Weights of a small spectrogram autoencoder.
Model: 7.52M parameters, encoder norm batchnorm, encoder widths [128, 256, 512, 1024], decoder norm layernorm, decoder activation silu, decoder widths [32, 64, 128, 128].
Training: soap at rate 0.0028, 6100 steps, batches of 64.
Data: trained on notes from a synthesiser with random patches, 78125 training examples.
Rows from block 10 of the encoder of a small spectrogram autoencoder, named by matrix and row number. Rows with one number belong to one channel. Each number is 500 + 25 x the weight over its row's rms, rounded and kept within 0 to 999. All counts start at 0. Numbers have three digits each.
After each channel's rows are labels from the 100 clips, of 14976, where the channel reaches its highest value: "peak in band" is the frequency band that holds the peak. Only what is clearly more common there than usual is listed. The data: notes from a synthesiser with random patches. In brackets: how many of the 100.
# convs1: 3x3 conv (encoder.blocks.10.convs.1.weight, 128x128x3x3, each kernel summed), inputs 0-127
# convs2: expand pointwise conv (encoder.blocks.10.convs.2.weight, 512x128x1x1, transposed), outputs 0-85

convs1.74:520546467527588501531527520496506450490501458564535517513502513517506521539485566502526460522507492462528486483477478479509484439526493488480493501517503503502474490488509507512496504513507497477481481498511475477468473518543494477503485462489509510501473537494528463495456475484551480503519515515525526493501483492487481508538512513479508560531498543504511480497500519471492490478470
convs2.74:491496514478520523505523491547500456468475462449496506501468523515489501525516498498453522486502489452497494514470496487455510422508486513510492456539492458533491531479486545493500472501498503436526499475457519521483499510510539532464475482515506493505513483
peak in band: 2000 to 4000 Hz (100)

convs1.89:453499468500524474526498544489522537535522490532541480496507473476510519474498507525481472549500463488523469510538468529544520498532477503471491482487453467533500523517483527426479469473475496509493487504518468491524525492457505522510488493478536508518521503519532480432446483533497462496505487530506448450502516495488506497477470518503517506523507485488507495471500495510482517525520
convs2.89:507507471503548471439531513476474491479517515524490507454485505490484478501460507478533498524518484518496544479496465508515487467514491517532465489469538533458505489532445523543492506440494483579531504485481530479485485420555468482548478524499473481542489535
peak in band: 4000 to 8000 Hz (100)

convs1.86:479474471493502500486472495495472528508501533475493514516473493542515499490501506523511508485539528467472485531511520500511512519473464476491537518462493490540532543489494526516504567533477491466502478506488490476535502549523479550479531504486509507516478533509499491514532524457510525525533493488483525460539493489486439476481500500517502509475503567482517527485447554490456538513511
convs2.86:473473520540491459524486539447496529487487514500543548499513537469467528467509498511521507507494503502512474493499474514569515474526488524515508486498506535487505512470472496484537511549521501501482510495517491537490478552488499477491507506493493515463495561
peak in band: 4000 to 8000 Hz (100)

convs1.7:542482505510494492536514475460492490503472519483534470445492523536516494475518501470525530519532545511462503512455476519475482507492518482435512496510463498467469514515502512531509484503498529484504475522494442512527481507498518531509489542528466509481527485456509469526521469492537559508494470492496519454518548458485516512530485480488500510457501486523497506481516521480501540550521
convs2.7:484477549496502524534497497478503514511499500459518486501479537476462488505452468503520490506510436506513473489517479486472524469495501510484529460499498521495458552507447511508488518486505499495488495476531537504516505496533526497472464520487486528464473449
peak in band: 4000 to 8000 Hz (87)

convs1.6:533413493465498439518502559496529529450550539466493510500493458482492498523499518451515481489505498570502490504472477493489516489509516441458496508487502478485496492468497540501508459510463493455505508447483498511485503517502503515490507497501519509497505497472508501481436503464501487535506531526487509449476518505495477483477500520513485463521482495506510503487490478488490523466511
convs2.6:477482478474461485505488490463486508479522485474533468477512493493512517476487481490484520524492526499477488506472559474499423506476531456529474526530537518496503485531456476470470518466531498472465501480501477533517512503513501515515487492543475515525464463
peak in band: 250 to 500 Hz (40)

convs1.107:503494538508505456526487490519537511510452502508476510472514533518528472515521555454495503505521523521484516477518515516544509450497505483519515536494511534474502484489506492469520492478501470506525501545534452519506484467505530499466513453510550446489456513486484465502507495496508473486542477507479470487566487471455526509551482491474476489464486478476511518460497489501522503522519
convs2.107:549524497531511482498467500486468498473453518501478481491533462501537480526506497463547484457494485581546522525512513548481512479538530527495516550462551508464478498466420545485462524520491517536572508473504512503491504504507496502534508493508502487479528482
peak in band: 4000 to 8000 Hz (85)

convs1.112:518470493476546519466528476481542513500515572515541502502494498486478484455482539508510533529518502460447486479500522501540526453508515459465495474505518449522497501499511540492481533501514502472481530506460485490505526458502509569558521439474506485486492526505497479509483518517514503507492480516518443509475495495491524514503498489517506499500477510548531508520503506479485501535483
convs2.112:499555514503553573490463533486478516520483503527529512498469530447500462490476518512525477518500484502504553486491502545499501505478499456453515505505498503493478515518467477499542558510484479511503507475548510535515496503498504524487511484520506530472527517
peak in band: 2000 to 4000 Hz (100)

convs1.15:514473493510525480511507522492488508550508493457506517476534487536508535476514468512546520506478499516437462519521476502508470504496492541498476523501505489520460478501520486478523533518536490445527451545515414465486489496468507452516491470513558455493487477469487500518490485503521478518519469479489494449496515514469475496479491490532519486482496492484482499498531470469493510499529
convs2.15:495497509453518519546516552470473481515541477492547507481522518523509498503487494506491514542514504528506533490510527459534535555493490462477523535507480496505517512479424491504483516520554486578495486506530520473527516437549480540501467518494502551478527517
peak in band: 250 to 500 Hz (97)

convs1.24:461499507506488457526466491535473484521513552523498476464477538521508507508489524488537501484509542515480522486482479511512511505519505527510518479504517508509555498485509501463496454483510483471486531545562502501486467491520477488522494497467471523480450516487500506451487550482459461469508558530524492529502498509498520504538501506507486454448506506460542486498482549499533516484513
convs2.24:514463491516495451490519525472519497525517511465503507483467514516505502485447536508531477516493505494504461488476506485504488481472457492485570474538548495504516486466532502502479464465487494492492523473489437538485524506515521489518517486510498445495422478
peak in band: 2000 to 4000 Hz (100)

convs1.92:508489510499519506481477471517479483474467523481506477492513518518524475546509515471475488466461472470481509492516511543499469519539465491507514458486511460485475498519497476458497468499490450473484480479533468536492492536482523477521526511563463458488485526493478515500514526491525492496539493484566509515507529520550522492510461543520505489482462522555500500477483479543499478488466
convs2.92:525514498489518528479570503505510530509502512535465472498468489523519498471503480519486575503480537496518494470468482493429469477530506508496521474544534438508527514519466498532488519530521476457479522478531497493507498546464521501483497484494493497476455471
peak in band: 2000 to 4000 Hz (100)

convs1.31:557453506478531525455508513467483492521484523517480541504532496524528500502499502540514524523496494557467515471500485519489551540513498471476536497489523524504529479490528495539496467482489467514467512501485463506508511471513522522513494505511459523523505479525445562483499505501487506478507488547492467543485492514517492522460565468497500458501492510532533470477492508479527510501467
convs2.31:487483481536464475485510487514470528490492520542493500512506476509440462490452513474504485533476492546518507508503520480516489465443493505477475437455496505527538480466463495479500502528467492483500453525500519449519508500521485510501497506522461445512455489
peak in band: 2000 to 4000 Hz (100)

convs1.26:467524492455533513509511461497494494494486553503495496539498496489480498501512519494509503501514496534527469500482496510502483493484475508500486486517442507507508527453494478476492502495542523503493510469465460531529535548516473513527503456505480510521466481545498524488540564528470518512515498513527419492498455462515484491504500517498460493491460530543510475487455534496505469531462
convs2.26:485559501497470493533542457487485477522485514507516502510504496530498473450528516479532533502483488519502529496512532547514500518553532495483468510514487420484543504518484538497534484474512499497487521494507500523527494473486491480513526465462488519470515460
peak in band: 2000 to 4000 Hz (100)

convs1.88:478514470506471466540489497486497486539471480506538538490486525493536519472488486470509453446513507500495496523495478506481495489492479544495501521507502470503492507498524514497545505534472499486488488518473477524526504493481528503495479425532527481483449508478479490442484489502473479464487471480486478517492469483482484476427526475456539549465530490455525497495513503507501502545527
convs2.88:500487496486545490503464538478485497534487496518504510496519510489543473492507534479491482488490516498500469498517467472484476477525530475473455508511499490501514466436519499478475510456507547489485481493551527481445529477481498506471483533536501525513525505
peak in band: 500 to 1000 Hz (55); 1000 to 2000 Hz (33)

convs1.29:500466523486553490458554481507548478480540515493506493525528499506493488480483483477484465491505539492493495505569535495517505461490488491480521488523489477526502493487511493493516475495554517492505474478557527525508470477482483510495527461490525501508525556499497506506491529505531474574521493532512500505502497465465498496504496473531478553514514485551481435508476476505490482468510
convs2.29:492499492543500506465493521526457494540517544505518509476491505525458462511495516495511514529506470517486558499475519526468538498493478483532483526491458481500516521507507496550513537473537466477494549518490531497536497501478453498515472496521515455516482510
peak in band: 2000 to 4000 Hz (100)

convs1.36:501456470489534476499523507505446544548512460542517477529486514510479495500516504497546502527522492491501538518488515539534471479507500520508530526529502504463498495488492504502479441499526500499473503490518473512481495514477524545467512462551520523507488485527539493479488468468577493476505510497517505508518494468484523472490511486540500500494484550489501493506468486520502533497585
convs2.36:468508487508513484524514483495499511522473524551475519511503492467500517537488490506477528519528504494496481474489459481531523482529513513504503480483505514468516480494546511454517496530516486456467520510454472526509478533519479445505518501505517556521498462
peak in band: 2000 to 4000 Hz (100)

convs1.68:468465488461481481513481513514517495532491562480471492523481482495484504479480486473476526522494526462503486538530500468523488493467481485529508509489501498504533514504526510519477528500495532482502512506465493488520459504526468553478505474479501494502469504493478488487510494564503497505522424494469564495579510513482465485440470498506544514479470466465516525521507485506506527495494
convs2.68:503513498525495527456555492488487501470543505502536504495517520501512500535504537478509516497497474516492490493525496467550453511510503542440557469470473504518495498491493520531516527510501495495490525479489501480507544547519504527499492496491492505508500513
peak in band: 1000 to 2000 Hz (88)